From a checkpoint of a small image flow-matching model.
Model: 5.74M parameters, 48-pixel images, arch uvit, norm rmsnorm, activation swiglu, patch size [8, 8], layers 14, width 192.
Data: trained on patchworks of several textures, 72500 training examples.
Rows from block 4 of a small image flow-matching model, named by matrix and row number. Rows with one number belong to one neuron. Each number is 128 + 24 x the weight over its row's rms, rounded and kept within 0 to 255. All counts start at 0. Numbers have three digits each.
Before each neuron's rows are labels from the 100 images, of 14976 (inputs lightly noised), where the neuron reaches its largest size: "top examples" is what is common among them; "lies over" is the class under the peak. Only what is clearly more common there than usual is listed. The data: patchworks of several textures. In brackets: how many of the 100.
# gate: MLP gate (model.blocks.4.mlp.gate.weight, 384x192), inputs 0-95
# fc1: MLP up (model.blocks.4.mlp.fc1.weight, 384x192), inputs 0-95
# fc2: MLP down (model.blocks.4.mlp.fc2.weight, 192x384, transposed), outputs 0-95

top examples: crosshatched (36)
lies over: crosshatched (30)
gate.176:139163126151132122161119173144138137131084139152150144131143162125122107107154107107142127101154155117146125093138136082183173120096136124148120132130146156082114123125074117141166121149138132100127122112082138091134120180129141105146128097150109136117140102131140120150145155138106168095
fc1.176:108109138125124125093139099116108119135158138075101118143114104140138144131106136157090133165116097124115111171122103173082093135165128114141153099144125122172149109144169125149076141122140109126123159169159122157125141098158123129106147135108132106119124149108112115120130101111159109164
fc2.176:130159134146103140138128127128163113114101158112145147140132172108069146156140103135128119114106152120141172086105128120144149141143145138189133096113154157110132119151106123150137092138123094096135126113119132088124111134131117101123131117133120114138103151114127162157161108134102165110

top examples: crosshatched (34)
lies over: crosshatched (29)
gate.316:143126151149119119090101161155148084187102159158117103112109144100105082139121107122191139144126117111151127118131145112127107164114132118163117110113127142128125143133134136113178131153094120092119105109123179116077126125112073116155122127143142124162165085180139147114101158147124137115
fc1.316:137143116146088144135137081105147098087176099075112161161113116149166164166113160188095146069097165125094151105104099146145126113123129133121116171140087115144102150122097072149127090104139102129131141109150083136150092145132188102118150118119126119141120147093158149123143101117123110135
fc2.316:135134095135086138131114101131152069118173130139089144153129080123137136193130135146145121106080164096110163116105137117139126119123134138141121103131118125123101143111119100136151068146122084101134108098102129090100109138116104117146136132127134134138105124120169184119129100107155111123

top examples: white (74); crosshatched (30); grid (27)
lies over: crosshatched (25)
gate.244:117102080126121141129188158136149154107096131180138123137144093128115158146084141101118103092123090144119142080122152139148166118152113115144155132088145124173105106150109122144139119159133126150119153155094133122111141136153150118131128165103087106147182117104115148168105096106159116124
fc1.244:138113114186170122112120121089138165135132123143150131128110138129107111145152076102106129171135136119082088116141178126176121090094145149099136130138114147136152123127151150143115127165156154104116160110096152140156140121189151160101105131113108117142151164120098148150113091117158130148
fc2.244:138129131167150149107106099103112115134139129104124135121130115136126084121142090132116140168146110095076070173133161123177111093108135144085092121174129138120144121134156172173092147170134154082146148119110145139172137112160143150117156125112148127098091148130101111096116124155121135121

top examples: blue (82); yellow (74); rings (34)
lies over: rings (27)
gate.18:133118117153148082145106129169124158110121122136130137160114072128143108101149136153130175101139065119134116133117125185121119110116143093135136112157114172105095132181142110153136135120140143180144127131106090155114124112107089096154167149114121107128125099143095126151114129152123158148
fc1.18:125105125109155141121119108078123169166164138132125131105132113127146141157132169139166160105117124139125112097097107115122153120098103133137119134098142127154058118097103133101106076101116130202113158145124130127164085135123159116127087070155117131158078159169142139134127107077119118100
fc2.18:143134124121141108112128104122137138141142125148139177120151114120146095126117160187165158070105090155121092116117118154129144148142102110153089117107135193114059105126112125137112100105119125170137188123135122135125150145127158124119124104122122115154076152125123142179137097103112151106

top examples: blue (99); rays (35)
lies over: rays (30)
gate.205:155077118123140142148126118151147126128145130119113166131149072092156144155163125115111150095092151091116141066112104093147139112122143131138104152142119098114135119137124147099127110145124141121186084176126117138126151117125187125128142151134144124101103150111126128113138088138122141111
fc1.205:145103159150141103134143109096152075152187109145124147112143089053118120154175143180147130111116134112104145131139155074090112102159131105119147147171117118100154089137182098122145124124151176135181086152135116093125125123098121142089134130111137148120139141128134141150132130129099145131
fc2.205:128148127159098137109126107151123179136127127133101102116125122186095113129089106123138105142146133161110115135134126135136130161115079136108124108097127120140128172148130150101117135092102089141091165114140135116118111120128119120163114076115140095125160069157149133115142112134148089136

top examples: black (96); rays (32)
lies over: rays (25)
gate.43:147156106141118163152129140146113166172153134140107097102097093101146151130138145151153156105079126138159113145159163156104132124149095097098128108102144116094147113134125111126131149149141129129154120140147149123115091164092115113119021146130155121080152137169131119115154174151128134097
fc1.43:150121131118127117157131093129159165129124145129123133182096129157121098138094128104161159160129146105146138158098195120141082125124111110070090104132136158161160125158139157118189112089123140123113141130148115127134168125115123133120228097178110144094172129105117121133152141128130092110
fc2.43:113060116141105159159107145092145143136104134135096148123123128107152199106106160149161143099105105173171125122139119132133102116138088136107118176136146118150150116124161137115130136125126172140137098149174159108134123172142116166141033115130110118124143177135083145116133151116105118107

top examples: crosshatched (34)
lies over: crosshatched (29)
gate.209:143156145137117130115148150160150151120141161135101142154145124121150108131091140174126138125149135085138159136141142113177149106112097122158151123149117116122148109166158138120104127143169120128114146128134129121124134109155129117147119107128141142102043178124125187166185096123103071094
fc1.209:124149138152147120119163159126139185145112111173080102143142148129188102110112136171127118145179100071131099125171171125172146090115107105093173127141121146121148103140151116101115155136148144156115145145143141118129154136161135132155130102123145149111068148128128138158163122158124079093
fc2.209:108099122121145100137127141105121177149128096138121111109092130115163113100140136113129131131155109158123071129131131149116140111130139110075133150132124112144112144116122133101132182124112197124133131120123122138115125131112153174135135115140151138144178125136115103108070156165153126140

top examples: crosshatched (32)
lies over: crosshatched (28)
gate.93:124115091100130115160147127137138123130109144088066133131109121151125119139182098155160104147132147158178129121124122123160149141136117127188161091096130063129146108098159098097124138177117115163097086117100116102130119092161128134132156090121138099083111106153113139092127170180104152128
fc1.93:131123156161120126095114133119123156126163110165184134122142114103118132124076152094099161121125114100070128136133128134101116105116141134058103180155130184130120140177107172175136099104145130101142176131142135156120110154087127133138143176124116149164155135105158118173144090083152105131
fc2.93:152120110095105144128095153143125124091120131110120134143149149117080122145140111116130104139084153128177172103102111128123172144154145156183143101132125118118158146160102096137151104172132085122121119113128118100088116130129126096119121145142111096137109147140135179127149132133121152116

top examples: white (73); crosshatched (29)
lies over: crosshatched (25)
gate.50:108085143189118171163126158140120096096134127122137111149123140158105138159118098136134107108158147120078152151097151150138136163119101104122154124119127135144097103111121101153108116139114145167120133087108131189118119118125124118141118108133124100099074112147153118111147154157102091142
fc1.50:141155122054147088111133106110119144134114137123123120109121117101151128100154161120120139135081098127182111097154105107125108091132147141158105132151100116112150157127137143113154146122144115085115123183139144047149127126126140130120120157144117150148176145117121144133098108099152171087
fc2.50:145105117092077136141114162145131094105080133117129147147142138103093152156117097141151121114082156134150154102087104147124139125143146118173123092137135126149137130164097121113169100153140117119120113133116147102109128142114108113140111143137111077154138168142120162122172134148117155110

top examples: white (75); crosshatched (34)
lies over: crosshatched (27)
gate.44:164124137141113127112124167147100132058148143105152139147113102098119107142100120152109164175146159173149109141165125118124069118139153112149146137162129138141105147079133167143132099121119109136112160084118119138088111131120147117130121081162107133113085104149125152102106104160161128178
fc1.44:091129129102119155143122104110145141158098108141096109139142105162160142123151150114155101070094136117129144128057136122110168133098109151156115110113131141122147120182106119104112146133143136113114112165141121131169115142116109135109118162122119112146132146109125110156146140091094131094
fc2.44:151108117104087153133115186149100138075111136129132116137135111103129139166096104124144119122124151172195134109092107137116131138121125136198137102142132151129140124160078125115146103149121093130112121090125109118082128138100108101115118134159114069112113148121135182108146133167125129143

top examples: white (77); crosshatched (34)
lies over: crosshatched (28)
gate.90:139141146103084102144166118114172150170095163084134121178158124098113091114139138140179107151129158112153126117145114144149129114119145132175091130101103126126131139137126132133132123132149125136128101110105136126139124062141138128133110138145129154103146125114105132117154155125125117097
fc1.90:132113113149172169117108151132079109087162092168121121077102115150144168148136122105077138100109094154104138136113136134081140156135128113083161115164157141122122108108127118130131142123108146114136169138140126121105122187123119125127126119130135077147104148140144115133112101137122142145
fc2.90:150115123088085117115113142156158153123125124115119159151142133098073141158159122133121094149103164131168166129088074148114128127140177130203120094109131119124139148149083121123165097108126099136118108094129129104094114111122125109120131133138129098127132137126144156154163160141117135110

top examples: crosshatched (32)
lies over: crosshatched (25)
gate.288:102128119176118157141134111124135192097105121081147143090133098134155107120126133116114127116126101164088137123108130159105093103100117083171126112085141115133130078160159119112107115121163104128128154155124131112128127156143144125128135080099139154096171147167171166132110157130145136120
fc1.288:131135138098140095124122134128120072140146132134116130167125128098098120112134091140147160143135141106182141128145119102155168149168142157088142159176089151109125171097108154134161157135097125136119108091118113149126118109120109116120133171169114093135078104087080108125154108118099126148
fc2.288:145143117138091133107126174134120113081138138087122150127127130114072124140126107140102121143108137120179173089113091109141178138125149156147146096106138143090129148159095091146165089121112075119137102089122132091115126133131108068131119153112104085113123151116125146139145133156116150153

top examples: blue (74); crosshatched (34)
lies over: crosshatched (29)
gate.74:099093103119089105135138125089126135141108084157106109121130110143126101140107146128137142112118163125111117148147149117178102147123123141139141143202139142121138111101184119091130144133120127078109123134125086153051122131162127128138133119105108158151143119137132111134132149086087112104
fc1.74:109098107119099114127124128083111130137106079158108121112134138133136109131109142121124140115116155129119111135140145125153121143126120144130138138190137130096146124079183113118123134130140125087118118120131103139048128113140121127164117140107125174149133099141147113136128141087079094098
fc2.74:101132130126166119142166122146093164141166123139127134109096111156154122075134130109095159158149115125124065145147157121129123109137133084081104143126141114119140170108129122097147159120124159151118115126145157163133139143124149143124136134114137145121158066142136090137108121135177109134

top examples: white (76); crosshatched (28)
lies over: crosshatched (25)
gate.11:158125112129085170123113149145079167102111122137138149092106139140153089164112125169089108154128118117146122135132128121158136118130149122105163168114098122086181176156149109143172109142124122169153160114134147122126120130139137137164123136148132105102177114182120097123192139087087119107
fc1.11:094109148132148098103136130142200131158117137126102122145151120131088169113141137091176131122134153138129140099132131124103151159099101114148112082122153138134085091094119128141075159123122104107130102140092086162117108136102123126120142116100128118142118149065116140160115140165170122154
fc2.11:154096118127072148114092149149110151121126128126116160121127117129130133189131119164152075122104133118161160089095096144121150136135169132143184147095115124115175158136113095128170092138113103152105126105119129108105136105132083121164127152129117102084162126170127114131155125148091101089

top examples: crosshatched (44)
lies over: crosshatched (39)
gate.52:116106144125126098131167113122130145148137137120099134115098143124105089101148142094091133121175113097084145136083121112123135111141159149153158130143136120089132124143073124127111107148164120136113171120102136156134139154138153119097120119120123163160122178118155152108147105122118121139
fc1.52:113122115133117177098072141120129130090119123127172132150139151134148168132108108158165115138105136152135115115143146116148135141109088115093127106129100128176111123119201147142142142104099106116124111137169122088127158121116106104176128145158114106113137101120088123162102146110148123139
fc2.52:153113125123081138109139135115118110105097134130129132150115144092100133128127119119139124117126144132116179105106127122164161124138143158155113084136148174124130098153097140125144077149154073135105148121107112101113107129138124118114141143148122109124122169120128137136158102126106145124

top examples: blue (85); yellow (73); rings (33)
lies over: rings (25)
gate.144:114129116155102106087126138197128150112136088092125165089119100115165135161152133118121156160137167117148082130140119162127137130119137091133121105152151120144134160115134083128115158133123127116131130129107132136116121176149117100104124114110118146110182090138124137156141168126116130172
fc1.144:128142131144129085157085183145110160150135160090112137119146133123155086122132146138146125120096112150101146154114111151121104140083104113134075140101123118113118167106126148116093084110164113197136114122113104126136121098119147139111133101133118148110158109109204129155113166113123114112
fc2.144:103142136136114089077119170147120120128136123076089168101154131117177116132161165139137142140137135099102104151116122170112119125134132138125067097099114099132120111094137122119078110104162145130128119151136105128152105137161133106124102117136116143120188089116151144145134179067086136169

top examples: blue (75); crosshatched (31)
lies over: crosshatched (25)
gate.269:099141148102170085079132115148188132130142170135144149163160141089088114141129143156114107124131154143107133104093149165133138150169125118092175138141122113162131160099109130138111096117146098111119137096118093145103091134146113132180109112146160146132095153161138163114171145113123104155
fc1.269:149117119136098170177123129129081122122112084115124100118088114163164148124119117088153140138115113117149114151149125075120142108084131145151080133131128139094111109138142143138127157132096163126151114152139173103165125121123130118092142117103086105122158113095114094140079110141135136083
fc2.269:139118131115089137104097103070150120150140130151088153136141119134109163184121150134139092076091145109129164131111124144111116139139136133172136103097150137115138086107134151112121084132159096115116144152114107069107117098126139120117130121099105114163114141109137137121158115107096117128